Rows from block 4 of a small CTC image transcriber, named by matrix and row number. Rows with one number belong to one neuron. Each number is 50 + 15 x the weight over its row's rms, rounded and kept within 0 to 99. All counts start at 0.
After each neuron's rows are labels from the 100 images, of 14976, where the neuron reaches its highest value: "top examples" is what is common among them. Only what is clearly more common there than usual is listed. The data: seven-segment displays showing three digits. In brackets: how many of the 100.
# fc1: MLP up (model.blocks.4.mlp.fc1.weight, 960x320), inputs 0-63
# fc2: MLP down (model.blocks.4.mlp.fc2.weight, 320x960, transposed), outputs 0-63

fc1.427:38 50 46 52 59 40 29 62 33 50 50 47 66 36 55 66 53 54 48 44 46 42 59 28 30 46 41 28 23 36 43 78 68 28 38 53 57 61 54 40 78 71 39 30 52 52 51 51 55 61 65 50 49 60 54 42 53 55 51 47 45 31 43 55
fc2.427:44 18 56 39 49 80 34 38 50 16 46 66 46 42 65 47 43 68 32 60 68 61 58 47 38 33 47 57 38 62 50 26 47 65 55 47 59 39 50 45 47 65 55 30 51 46 42 45 70 54 46 41 78 40 49 43 54 35 17 36 57 23 60 75
top examples: the digit 1 (81); second digit: 1 (54); third digit: 1 (29); second digit: 7 (26)

fc1.97:26 46 57 52 56 51 45 33 42 61 33 86 34 54 42 54 15 52 61 52 82 51 50 48 48 21 67 51 59 09 55 68 56 45 32 59 58 59 51 41 43 61 51 28 20 36 60 56 39 86 48 34 29 37 76 56 46 45 30 60 48 43 63 51
fc2.97:47 49 40 58 47 17 58 67 46 46 60 27 58 36 59 35 17 44 53 74 48 75 82 32 43 32 61 47 50 73 51 63 42 59 34 99 43 49 37 48 93 49 60 56 57 47 38 40 72 58 49 56 24 46 70 86 32 38 40 81 47 33 44 64
top examples: the digit 2 (61); the digit 3 (56); second digit: 2 (34); second digit: 3 (31)

fc1.486:61 85 41 49 57 38 67 56 03 74 53 29 37 80 62 50 26 52 61 66 51 47 50 61 41 62 36 58 53 41 40 53 59 44 38 58 66 39 50 49 60 60 41 55 54 59 52 41 57 44 80 55 44 51 52 50 73 53 48 67 63 35 68 42
fc2.486:15 44 71 27 45 65 45 65 56 48 63 49 61 58 55 58 28 64 79 50 47 25 27 31 30 55 21 15 42 52 40 49 47 58 56 54 34 37 27 60 38 32 53 64 59 71 33 64 61 47 34 71 30 65 54 26 58 30 57 55 76 48 33 73
top examples: green glow (42); second digit: 0 (26)

fc1.242:49 57 45 58 64 60 46 47 18 46 59 35 60 29 58 44 58 28 76 23 42 66 68 36 51 29 65 61 57 43 56 68 82 37 46 58 74 57 37 46 45 73 53 36 55 71 82 56 59 76 73 43 36 39 68 55 58 56 40 43 64 40 61 56
fc2.242:36 54 45 75 42 54 40 63 47 55 47 38 29 60 61 65 28 64 44 71 46 71 43 57 22 33 45 68 58 66 69 62 34 27 45 54 31 64 59 74 12 76 63 77 47 35 34 55 67 48 63 72 64 48 33 42 60 49 42 60 78 43 63 48
top examples: the digit 3 (57); dark on pale (54); first digit: 3 (34)

fc1.101:49 75 37 30 43 41 46 62 35 63 48 28 64 55 58 62 57 52 54 47 56 35 46 22 54 62 34 30 38 42 38 72 80 34 48 36 70 65 48 56 50 54 34 54 26 48 39 47 44 58 38 55 35 50 69 37 43 31 62 61 48 29 44 44
fc2.101:45 68 64 40 44 80 58 60 27 57 47 32 65 31 59 43 67 57 64 52 40 50 61 33 48 58 32 29 32 64 47 37 71 62 48 67 53 65 36 57 42 46 27 34 56 56 26 43 69 50 52 50 45 50 65 55 70 36 38 57 42 28 41 75
top examples: the digit 1 (78); third digit: 1 (47); second digit: 1 (41)

fc1.394:81 72 44 28 47 54 53 64 33 73 52 47 35 67 37 66 54 24 67 36 59 66 42 24 25 39 50 65 58 46 60 77 35 51 40 52 82 40 15 40 56 46 59 64 71 62 64 68 49 64 54 40 63 62 70 55 37 71 63 46 48 57 55 52
fc2.394:62 34 36 63 91 49 48 47 50 55 32 49 62 29 35 25 40 44 24 71 60 43 50 69 41 63 43 47 35 51 46 59 31 53 84 35 59 20 75 52 92 60 57 56 27 48 27 36 82 52 93 81 54 20 38 47 60 48 54 51 85 53 68 49
top examples: first digit: 4 (27)

fc1.672:53 58 56 41 52 80 52 43 50 64 44 45 36 46 31 20 35 60 65 61 49 55 57 26 36 19 53 59 64 45 59 65 61 30 28 40 34 70 25 30 68 66 88 70 20 56 60 77 53 66 68 66 33 32 50 51 65 55 56 32 69 44 59 43
fc2.672:60 47 31 88 62 49 67 71 52 72 35 46 22 66 57 42 45 45 42 65 74 76 62 52 69 48 53 90 85 56 70 62 40 50 32 61 47 57 67 65 63 63 75 75 41 52 70 51 66 54 82 72 48 29 69 51 63 70 41 42 47 39 73 30
top examples: the digit 3 (98); first digit: 3 (80)

fc1.95:65 68 39 45 60 38 54 43 36 47 24 63 37 56 39 71 18 55 41 49 77 55 54 64 46 44 59 80 65 32 28 80 68 39 42 38 66 51 59 33 61 66 42 46 29 52 51 55 44 76 58 48 12 25 76 61 57 60 42 58 44 31 76 54
fc2.95:29 40 46 55 58 31 52 78 50 46 45 19 57 40 62 20 32 54 56 73 56 61 53 38 50 53 43 44 44 83 57 65 39 43 38 80 33 52 50 46 82 50 68 53 42 43 42 62 84 53 57 63 27 39 55 69 60 51 45 70 62 15 48 59
top examples: the digit 2 (60); the digit 3 (58); second digit: 3 (26); first digit: 3 (26)

fc1.37:40 27 38 26 46 66 33 55 46 27 50 47 64 28 40 29 47 51 66 74 60 51 85 46 62 32 60 67 25 53 74 55 86 47 44 43 47 61 25 10 79 60 62 30 33 74 60 48 49 59 45 22 42 49 83 55 50 59 36 48 61 39 43 63
fc2.37:45 56 55 54 39 12 38 43 41 80 56 36 68 38 65 41 55 42 38 52 26 39 58 56 71 37 46 44 54 44 61 68 64 30 38 56 46 55 62 39 41 92 43 32 33 30 48 48 36 61 40 85 61 53 24 62 48 41 59 42 46 72 40 25
top examples: the digit 1 (66); second digit: 1 (41)

fc1.701:55 63 48 36 54 64 26 48 55 33 74 33 27 55 40 71 32 52 66 69 32 24 73 45 50 41 63 50 49 45 81 36 63 42 34 62 32 40 13 54 60 38 55 44 68 48 77 43 81 30 81 60 51 65 63 38 74 28 30 75 52 50 44 47
fc2.701:64 60 77 25 29 50 72 28 55 96 63 61 59 60 44 68 71 39 71 47 27 35 48 66 44 61 39 37 48 36 29 46 30 36 55 44 43 45 59 56 40 54 44 48 52 56 47 43 37 45 38 60 67 52 45 48 41 78 58 52 38 66 41 47
top examples: dark on pale (41)

fc1.627:46 53 28 36 45 42 27 54 62 64 54 47 34 54 57 69 45 32 56 63 40 35 58 63 43 34 74 52 45 32 46 53 50 40 36 56 32 44 41 53 49 47 68 32 65 54 53 41 35 56 57 48 62 54 52 48 42 75 49 57 63 53 65 74
fc2.627:76 34 54 73 60 64 44 39 48 34 23 50 48 35 35 36 55 46 44 56 65 24 61 76 37 42 64 76 43 54 56 32 33 36 61 18 68 32 66 50 44 62 45 58 60 59 28 48 44 51 56 28 68 42 44 24 49 46 50 41 66 69 33 48
top examples: green glow (42)

fc1.315:51 30 54 43 34 61 52 19 54 49 65 62 31 44 37 84 33 46 62 68 44 60 68 50 72 08 93 38 61 34 70 51 43 51 65 39 44 38 40 30 60 66 44 53 33 61 74 57 50 41 49 50 53 43 72 41 49 36 34 44 64 70 41 52
fc2.315:71 57 16 51 75 40 52 39 59 55 55 56 71 30 33 62 34 32 35 71 34 44 65 56 75 70 38 48 50 18 65 44 14 51 68 62 39 52 52 71 87 55 89 53 12 49 48 42 61 43 50 71 61 37 44 52 44 44 53 57 67 59 47 56
top examples: white glow (40)

fc1.344:53 66 76 46 66 54 30 50 23 66 14 59 40 74 35 71 26 56 52 72 57 63 56 63 23 58 77 74 79 34 50 33 50 42 56 59 44 50 59 39 58 50 36 71 66 54 69 64 58 44 60 52 57 48 78 34 57 38 36 60 57 66 63 36
fc2.344:40 49 46 67 33 12 68 40 48 66 62 45 57 32 85 41 49 43 48 61 46 51 40 53 61 39 48 34 66 72 25 59 38 63 44 67 44 40 40 80 69 51 31 48 50 22 44 57 41 44 41 48 40 50 50 69 22 42 67 52 33 55 49 54
top examples: the digit 2 (85); white glow (56); second digit: 2 (37)

fc1.412:61 55 47 50 71 55 46 38 24 58 70 32 53 54 49 40 55 46 74 30 41 69 44 37 31 21 57 59 41 55 51 56 78 38 52 53 83 54 43 53 56 91 60 56 65 77 56 48 39 63 67 58 41 54 38 65 46 58 65 34 46 46 59 39
fc2.412:41 35 30 67 55 62 16 58 48 51 35 46 56 75 50 66 32 65 20 53 51 78 40 67 39 63 58 52 27 50 60 31 56 45 35 36 50 68 72 52 38 72 71 59 40 61 49 47 59 46 45 56 63 44 26 47 68 45 40 38 68 34 39 31
top examples: first digit: 4 (26)

fc1.208:41 33 39 43 41 38 47 57 66 50 57 51 40 29 60 27 52 31 51 74 46 16 56 56 48 42 53 76 34 40 58 62 41 55 37 42 41 30 23 60 58 42 66 28 68 39 38 20 59 46 62 42 65 63 66 44 35 56 46 60 38 51 61 71
fc2.208:62 59 39 53 62 39 59 38 45 58 23 56 66 12 50 32 42 17 44 58 59 34 72 63 53 57 56 74 49 75 14 48 10 63 54 58 71 35 49 65 55 60 47 66 46 69 37 51 74 51 67 44 55 16 51 42 38 53 66 55 58 64 63 50
top examples: green glow (38)

fc1.464:29 77 58 35 49 48 47 41 58 48 37 67 47 47 34 44 32 14 68 41 81 52 32 61 49 47 38 61 67 06 75 60 50 20 43 59 71 49 70 41 24 48 41 33 39 52 57 55 65 64 32 54 57 46 52 51 57 77 45 18 52 40 55 40
fc2.464:39 40 41 89 48 58 50 36 68 15 65 45 43 49 21 30 46 75 46 40 56 69 58 13 63 46 39 37 49 04 90 58 57 52 54 47 30 59 46 44 63 12 67 42 38 40 79 38 41 39 38 59 54 64 58 49 52 39 45 65 49 40 58 57
top examples: second digit: 8 (27)

fc1.526:71 54 39 42 62 31 42 49 49 57 54 62 65 50 33 68 55 23 52 61 59 80 37 32 34 52 56 24 26 54 30 49 50 48 26 61 78 44 38 45 73 60 44 55 66 62 42 49 36 78 58 45 59 63 43 66 37 67 61 47 70 60 48 50
fc2.526:56 56 19 69 67 48 51 58 44 28 34 63 62 47 38 45 22 58 26 59 31 70 46 70 63 57 20 74 49 63 84 43 47 59 59 39 42 47 59 43 93 44 74 59 15 47 61 45 59 42 81 43 37 42 44 54 36 52 61 42 61 54 39 51
top examples: green glow (41); first digit: 4 (25)

fc1.193:38 31 45 25 55 70 42 42 68 37 40 65 35 41 45 50 50 48 59 69 73 43 45 44 60 46 68 45 53 36 72 63 47 11 50 40 60 35 47 44 44 75 70 31 48 72 39 51 24 58 39 21 46 58 49 32 14 58 29 55 72 56 60 54
fc2.193:65 47 25 66 77 44 43 47 55 52 19 55 81 37 59 60 66 24 11 43 47 44 56 66 75 67 54 50 38 45 55 75 28 64 83 21 66 52 58 60 51 71 34 55 41 52 45 42 46 47 32 58 69 51 45 24 44 57 63 44 66 79 42 45
top examples: white glow (36)

fc1.745:52 34 58 49 51 55 16 44 63 20 76 50 56 22 36 58 20 50 44 70 30 46 54 47 71 30 65 47 37 45 73 32 61 49 51 84 37 58 38 52 60 44 68 68 50 77 66 51 51 45 48 27 12 46 53 78 45 30 37 58 60 31 41 62
fc2.745:75 69 62 45 62 38 42 47 33 54 42 54 66 44 41 33 53 51 24 67 51 38 72 62 41 54 50 64 37 65 39 46 72 23 36 14 70 60 71 22 72 79 33 61 50 33 44 50 63 76 51 43 63 34 42 36 54 63 45 40 46 53 62 53
top examples: third digit: 5 (26)

fc1.214:39 54 38 57 53 55 58 45 53 52 45 56 69 41 31 37 36 39 99 64 34 35 72 45 64 47 41 39 51 18 53 66 33 56 52 32 43 33 40 58 40 46 75 55 31 55 36 68 49 48 61 70 38 54 59 29 71 49 75 60 72 51 63 69
fc2.214:62 12 73 84 39 58 43 19 25 38 62 41 52 65 51 47 62 66 33 45 44 52 52 56 38 44 61 43 43 35 81 32 85 54 56 20 55 45 78 61 39 66 44 55 72 36 24 29 29 52 46 28 60 69 37 46 37 30 48 34 36 66 25 51
top examples: white glow (80); the digit 6 (63); second digit: 6 (29)

fc1.681:61 44 57 46 38 80 57 51 46 59 66 50 11 68 51 49 50 42 38 31 91 70 33 46 24 27 79 81 59 53 43 55 46 68 52 44 52 43 32 37 42 53 63 55 89 53 47 27 69 47 52 34 73 41 62 55 36 78 43 69 42 54 76 50
fc2.681:50 38 31 29 73 51 36 23 54 61 24 58 87 17 55 55 40 46 46 57 38 21 41 56 39 62 36 23 37 61 30 44 45 62 53 19 64 48 64 66 82 35 43 41 19 61 40 45 41 63 42 49 52 43 47 36 39 47 26 21 50 55 49 67
top examples: the digit 2 (63); red glow (61); first digit: 2 (30)

fc1.69:56 46 64 41 50 63 35 50 27 49 61 46 43 60 64 43 37 42 67 50 55 59 47 51 42 55 54 57 50 50 39 48 40 39 42 56 68 33 63 45 57 52 40 76 62 57 43 54 47 49 62 37 52 43 57 29 48 57 63 41 64 51 59 61
fc2.69:35 55 62 39 28 51 59 73 52 38 87 39 51 63 59 34 48 26 70 39 43 38 33 54 42 55 37 32 44 66 46 30 44 64 51 45 33 15 37 53 48 43 65 71 58 68 54 57 43 29 47 37 47 74 69 44 36 43 38 55 54 59 39 58
top examples: dark on pale (45); white glow (43)

fc1.559:75 50 55 25 41 56 27 58 64 45 77 53 11 37 57 81 63 30 68 48 43 51 56 47 44 36 61 39 48 54 81 56 41 46 47 70 65 37 16 32 53 45 42 66 69 68 61 47 53 40 47 27 57 63 91 37 31 45 46 57 62 66 38 61
fc2.559:66 52 45 58 80 37 46 15 50 55 45 74 58 43 36 57 32 42 36 78 41 56 58 58 56 57 27 59 53 40 71 41 32 40 64 61 39 38 66 49 77 43 51 51 32 42 48 44 41 48 77 64 70 43 42 60 35 51 30 62 69 67 71 66
top examples: the digit 2 (54); red glow (40); first digit: 2 (28)

fc1.712:42 64 71 49 62 67 47 30 36 59 28 55 38 51 35 17 25 65 46 40 54 73 64 26 29 37 36 65 75 57 52 35 72 50 34 61 49 76 48 31 59 67 71 62 29 64 63 48 56 83 68 47 46 26 43 58 64 53 60 33 57 42 49 49
fc2.712:52 62 33 70 55 35 62 79 46 68 43 24 43 51 57 50 47 46 33 57 70 68 74 41 77 38 63 80 70 71 59 55 46 49 26 81 46 55 48 56 72 62 64 65 44 64 87 82 73 56 67 62 37 32 76 59 47 76 61 53 37 24 75 40
top examples: the digit 3 (76); first digit: 3 (48); style: white glow (38); second digit: 3 (29)

fc1.616:48 51 56 52 25 47 68 48 55 74 36 50 44 54 54 50 63 15 63 46 47 75 49 48 45 43 30 14 63 45 23 52 30 62 41 53 58 38 40 33 68 57 42 31 43 49 34 48 36 74 45 58 58 50 73 65 64 90 66 57 56 60 45 51
fc2.616:48 80 31 70 51 55 49 54 37 22 42 55 46 45 49 58 31 72 61 69 53 67 50 57 47 58 28 54 54 48 89 58 59 53 53 41 26 70 51 45 78 35 65 63 23 43 79 47 54 37 53 46 30 43 72 51 44 44 51 64 55 36 39 52
top examples: green glow (57)

fc1.275:66 14 42 38 48 59 11 62 56 28 55 21 28 56 52 64 60 68 40 73 75 36 42 56 37 50 72 59 36 51 56 51 70 25 57 46 64 49 49 24 66 46 54 56 50 64 45 42 26 45 24 46 58 51 40 35 46 36 35 56 46 48 42 33
fc2.275:67 47 45 34 80 44 47 19 45 53 42 46 67 58 42 50 44 36 41 60 43 46 46 60 59 63 61 56 54 60 61 56 45 57 71 42 47 37 51 70 69 77 46 66 41 70 68 40 17 68 42 19 59 57 49 63 23 64 16 40 53 54 79 54
top examples: the digit 2 (69); style: white glow (38); second digit: 2 (33); first digit: 2 (31)

fc1.395:31 21 34 43 70 45 40 55 71 25 43 56 49 27 57 51 38 49 47 64 47 13 80 44 53 49 50 44 31 41 60 56 50 41 33 67 44 54 47 53 68 38 74 19 23 66 85 69 42 56 52 44 34 48 74 51 41 28 37 60 64 36 67 73
fc2.395:75 33 56 52 73 58 50 43 47 56 22 77 33 58 59 36 43 32 51 52 62 58 58 79 36 55 59 91 57 57 28 54 29 42 57 66 57 46 70 62 37 58 54 83 71 35 28 54 66 54 66 58 76 21 47 45 59 82 61 60 56 49 75 31
top examples: second digit: 8 (27)

fc1.282:56 66 35 40 60 41 58 62 23 40 34 53 45 44 56 55 38 45 54 60 53 34 79 44 54 38 55 59 70 18 42 82 83 39 38 41 68 48 39 61 75 59 49 32 33 38 61 53 55 72 58 59 37 52 78 35 62 43 35 58 45 36 56 53
fc2.282:38 57 71 57 50 53 51 65 36 54 69 35 45 34 71 36 54 70 68 62 41 61 60 32 49 36 53 41 53 70 50 50 65 42 28 99 38 60 40 95 41 59 47 41 61 40 35 51 62 59 66 68 44 48 43 78 62 35 48 75 40 24 54 64
top examples: the digit 3 (73); second digit: 3 (50); second digit: 2 (26)

fc1.265:36 61 65 41 57 68 33 29 38 59 59 71 45 63 30 35 45 58 40 37 61 59 57 17 54 27 71 51 59 32 57 36 91 58 71 38 57 51 59 40 40 67 42 61 44 60 59 44 58 49 42 33 41 56 70 24 61 20 47 33 48 67 42 40
fc2.265:44 61 64 43 56 61 50 31 51 59 68 77 35 46 49 56 60 43 63 44 53 85 59 28 39 08 26 50 67 82 58 43 51 49 57 89 59 39 33 57 44 54 27 48 58 44 69 41 39 71 50 33 39 56 63 72 27 36 57 55 37 78 32 55
top examples: dark on pale (45); second digit: 2 (28)

fc1.209:59 32 63 47 64 56 26 49 31 49 58 47 68 31 26 27 61 39 58 44 53 69 63 48 46 45 70 76 36 46 45 46 56 48 48 56 76 68 39 23 65 71 79 74 75 91 44 57 57 64 68 61 37 48 29 65 44 65 58 26 55 42 50 56
fc2.209:64 46 46 65 53 37 30 70 39 41 49 42 55 51 35 39 38 50 39 52 62 56 84 68 55 44 62 76 38 67 71 63 60 27 04 54 59 62 71 38 49 93 63 59 63 49 57 72 78 66 63 43 62 40 52 52 52 64 32 45 55 30 67 50
top examples: the digit 5 (55); first digit: 5 (36)

fc1.164:66 56 50 52 38 65 39 64 57 17 80 54 55 44 47 35 64 44 51 43 37 27 70 54 58 56 43 47 47 40 68 32 42 53 45 55 42 35 57 61 43 33 63 65 40 59 49 47 68 33 52 48 37 57 54 69 67 37 40 53 45 34 37 74
fc2.164:69 65 64 33 38 48 61 26 37 55 58 32 50 71 30 50 32 47 60 38 35 47 64 67 40 63 57 58 50 47 26 38 64 54 39 36 61 48 67 25 54 76 64 68 58 70 70 35 57 40 57 36 81 36 42 47 33 43 54 33 43 60 63 26
top examples: third digit: 5 (25)

fc1.637:06 53 31 29 65 40 21 62 72 42 47 53 68 39 57 21 04 56 83 57 46 51 47 36 58 28 65 72 53 43 85 66 52 39 55 32 37 53 60 52 44 49 61 34 38 48 79 57 22 53 40 46 35 57 54 45 47 63 31 51 64 56 48 53
fc2.637:42 48 71 50 57 50 56 38 62 46 64 56 26 49 70 40 54 39 51 31 74 59 24 29 58 33 42 67 68 41 35 61 47 61 63 82 38 42 68 32 39 55 35 39 62 46 47 47 34 55 49 35 43 46 48 84 31 71 38 66 60 52 93 49
top examples: dark on pale (51)

fc1.119:36 56 28 52 51 45 35 58 30 45 49 53 56 15 42 67 41 21 58 47 46 42 91 56 74 50 72 60 50 37 66 66 59 58 20 60 54 56 36 45 48 44 52 31 47 62 71 48 52 61 61 20 33 50 74 48 39 39 51 71 55 37 43 65
fc2.119:53 31 71 64 52 34 41 32 51 21 60 48 40 35 61 51 23 60 25 74 34 63 56 45 32 32 51 71 54 71 58 40 18 46 65 86 46 38 67 62 34 58 69 69 63 35 46 52 51 52 56 44 70 48 32 74 23 33 33 60 62 51 73 67
top examples: the digit 5 (61); first digit: 5 (28); second digit: 5 (27)

fc1.679:37 31 67 42 74 49 13 35 60 40 42 66 48 30 36 32 41 34 71 51 63 46 55 43 64 42 72 47 18 32 55 58 50 18 33 52 66 53 43 40 62 49 54 28 55 63 54 52 43 75 47 28 65 45 67 32 32 70 46 46 91 43 74 68
fc2.679:60 38 37 64 47 58 44 47 61 47 50 66 61 29 72 15 54 43 43 56 52 31 63 69 67 70 65 79 48 38 62 51 42 49 49 30 51 48 72 45 58 63 56 43 31 32 40 51 36 49 36 51 58 55 53 45 43 54 48 41 49 72 26 54
top examples: first digit: 4 (25)

fc1.766:65 32 56 28 50 55 18 90 47 52 59 63 75 47 51 49 50 18 59 42 49 70 56 55 59 43 55 63 45 44 58 64 42 46 54 81 50 44 42 58 62 57 60 35 60 75 49 60 38 60 37 51 30 42 71 47 28 53 63 41 47 43 43 50
fc2.766:53 46 52 64 81 34 40 23 56 36 34 56 46 45 56 62 53 46 24 52 62 90 54 45 61 58 31 64 31 35 52 47 50 50 63 84 70 56 61 51 35 38 22 47 72 56 47 36 38 49 50 45 57 55 56 62 43 62 60 70 71 46 75 53
top examples: second digit: 8 (34)

fc1.76:57 34 54 39 47 72 36 65 75 29 57 60 21 54 64 45 55 55 49 65 55 45 56 49 64 37 64 67 50 46 76 38 34 45 56 41 43 30 58 54 56 35 54 58 43 42 38 44 49 31 46 36 31 50 80 65 56 42 32 75 75 49 54 68
fc2.76:62 50 48 41 46 41 76 25 39 77 38 22 53 59 25 46 20 51 64 61 33 39 52 72 49 75 62 30 42 58 34 43 56 56 35 31 56 46 61 28 92 65 65 65 26 57 73 47 63 38 67 44 63 29 59 52 52 47 44 39 52 58 61 29
top examples: first digit: 4 (25)

fc1.504:71 29 68 40 52 68 26 42 51 45 78 43 52 54 45 72 49 61 43 68 30 66 49 68 33 56 57 69 44 58 54 26 72 47 36 81 46 66 51 50 74 52 65 74 57 72 62 26 39 37 54 47 47 52 23 69 51 54 32 35 49 47 33 34
fc2.504:62 48 30 52 61 49 32 45 43 54 46 43 61 66 26 65 29 60 42 43 50 74 58 61 62 77 67 46 37 25 67 66 66 47 25 27 55 83 58 49 60 76 85 66 29 65 71 40 53 61 46 59 67 54 48 37 42 55 40 37 46 37 74 24
top examples: the digit 5 (56); dark on pale (44); second digit: 5 (28)

fc1.241:26 60 42 60 63 39 26 30 48 24 67 53 34 42 59 49 49 63 63 31 64 40 68 11 42 35 60 59 33 56 72 59 48 59 72 55 63 46 63 37 57 61 63 54 66 74 58 57 43 56 70 17 50 60 47 41 42 37 66 54 69 55 55 77
fc2.241:59 33 42 74 43 56 27 31 38 46 76 53 36 47 52 54 56 68 13 75 52 56 52 52 58 49 68 75 70 60 75 32 67 53 60 54 50 40 54 67 46 61 46 60 52 33 82 55 46 42 43 55 70 56 63 57 25 40 57 50 35 29 52 52
top examples: third digit: 5 (29)

fc1.384:29 47 75 36 77 61 34 45 64 56 24 59 43 60 55 47 33 61 42 49 92 59 30 50 31 62 51 60 59 51 27 36 65 26 67 46 56 49 73 29 54 66 39 34 65 68 32 20 53 54 43 25 42 41 43 27 53 51 30 52 79 54 62 41
fc2.384:71 47 35 50 51 52 26 50 68 52 49 53 48 63 57 53 71 34 49 36 70 55 51 53 36 45 65 49 48 47 77 73 49 54 38 42 34 56 59 68 65 11 41 74 48 47 54 56 28 58 29 47 37 62 82 55 33 75 40 41 27 47 41 54
top examples: the digit 2 (82); second digit: 2 (42); third digit: 2 (33); first digit: 2 (28)

fc1.569:57 40 49 33 53 54 42 88 49 41 37 63 40 52 54 69 39 54 34 36 74 58 47 33 25 14 49 64 56 59 47 85 70 11 45 29 70 49 45 45 59 67 43 40 53 57 63 59 35 72 44 48 31 48 83 28 46 55 42 22 45 34 72 38
fc2.569:49 45 59 31 41 59 43 47 46 86 56 38 45 42 76 37 48 48 65 69 65 34 52 47 57 49 59 45 50 76 33 52 49 61 43 63 46 42 42 78 48 50 39 46 60 57 34 54 40 48 61 50 38 55 64 57 45 44 41 56 24 43 59 62
top examples: the digit 3 (80); second digit: 3 (42); style: red glow (36); third digit: 3 (35)

fc1.418:59 37 59 33 42 32 77 58 60 61 78 45 40 58 47 70 66 13 60 51 34 60 42 48 53 47 42 21 43 54 23 47 40 48 48 54 64 35 53 44 55 72 49 31 63 43 43 51 42 57 59 45 59 65 54 63 56 59 52 34 43 48 53 39
fc2.418:59 62 24 48 60 70 38 56 54 46 08 74 68 50 43 63 33 57 37 56 60 63 59 63 44 51 42 63 59 27 80 54 47 64 49 39 49 78 51 48 50 40 65 63 28 54 60 49 58 56 35 56 50 41 59 42 69 56 59 40 31 41 19 39
top examples: green glow (36); first digit: 4 (28)

fc1.180:67 85 62 49 57 46 63 35 10 63 54 53 43 68 53 57 42 54 51 46 57 49 65 53 29 67 36 65 63 39 32 46 56 42 53 42 84 57 57 44 53 62 37 65 78 70 62 50 72 56 64 54 58 60 66 26 68 54 74 39 52 62 56 57
fc2.180:40 53 50 42 39 52 60 74 56 52 81 39 53 51 55 53 52 51 69 31 42 45 27 43 51 44 07 55 62 43 56 34 46 47 45 53 34 50 36 77 22 50 63 55 57 45 66 61 50 42 51 54 37 71 54 64 39 49 51 41 45 41 52 56
top examples: white glow (56)

fc1.334:35 57 58 31 51 74 31 61 77 59 44 72 61 46 35 30 34 55 46 28 64 44 43 31 55 33 48 61 47 42 58 56 57 21 61 38 41 75 59 41 52 43 53 36 23 45 55 26 51 59 31 40 67 51 49 35 33 53 25 35 71 43 67 51
fc2.334:45 53 44 32 45 82 44 60 43 45 58 66 42 61 52 54 46 56 72 33 61 60 44 49 19 49 50 41 50 42 39 43 61 65 40 59 42 51 75 35 49 32 51 40 42 41 42 47 45 54 42 49 38 48 59 67 80 62 19 49 41 37 71 64
top examples: the digit 1 (61); first digit: 1 (33); second digit: 1 (26)

fc1.461:37 45 67 41 73 72 40 15 62 32 55 61 28 52 26 62 32 41 49 52 63 53 52 42 50 38 59 50 40 43 64 45 52 26 32 49 62 50 47 23 52 64 66 47 65 65 49 54 37 52 51 37 60 63 54 54 67 62 22 43 75 49 52 54
fc2.461:62 30 26 67 97 55 35 39 56 28 32 56 61 64 48 51 58 39 10 41 50 76 56 59 67 59 40 68 32 29 89 59 51 61 68 50 44 47 79 52 60 60 56 43 33 57 64 49 18 60 54 54 54 57 37 51 46 63 35 36 70 50 53 43
top examples: second digit: 8 (28)

fc1.136:56 63 38 55 32 69 50 70 20 44 66 58 47 26 33 39 55 56 61 42 42 25 63 61 30 35 61 83 61 32 63 60 44 58 46 28 43 51 27 73 30 49 81 45 69 47 49 34 58 58 66 31 64 56 42 52 41 55 56 49 40 43 86 66
fc2.136:52 25 46 47 59 29 30 50 40 23 52 46 61 27 58 43 47 82 27 61 37 26 68 45 56 60 54 58 37 84 47 49 69 41 45 47 77 42 63 66 45 56 44 48 67 53 49 52 47 56 57 31 91 35 41 43 30 14 36 55 57 50 55 66
top examples: the digit 5 (69); the digit 6 (55); style: dark on pale (35); second digit: 5 (32)

fc1.621:30 67 40 56 52 46 38 70 31 48 71 54 54 12 47 57 46 27 60 36 40 40 53 55 57 41 53 68 59 47 44 62 49 55 33 44 44 58 43 60 38 49 58 46 58 53 58 59 50 55 65 35 25 53 81 47 22 49 49 61 55 58 67 66
fc2.621:28 26 52 76 56 29 29 36 54 26 51 44 29 26 86 48 42 82 30 72 57 39 33 38 54 49 44 84 58 80 57 49 47 49 63 74 41 48 53 70 36 64 58 65 64 39 68 62 49 45 47 15 83 38 41 58 16 35 36 82 78 51 52 55
top examples: the digit 5 (64); the digit 6 (58); first digit: 5 (38); first digit: 6 (27)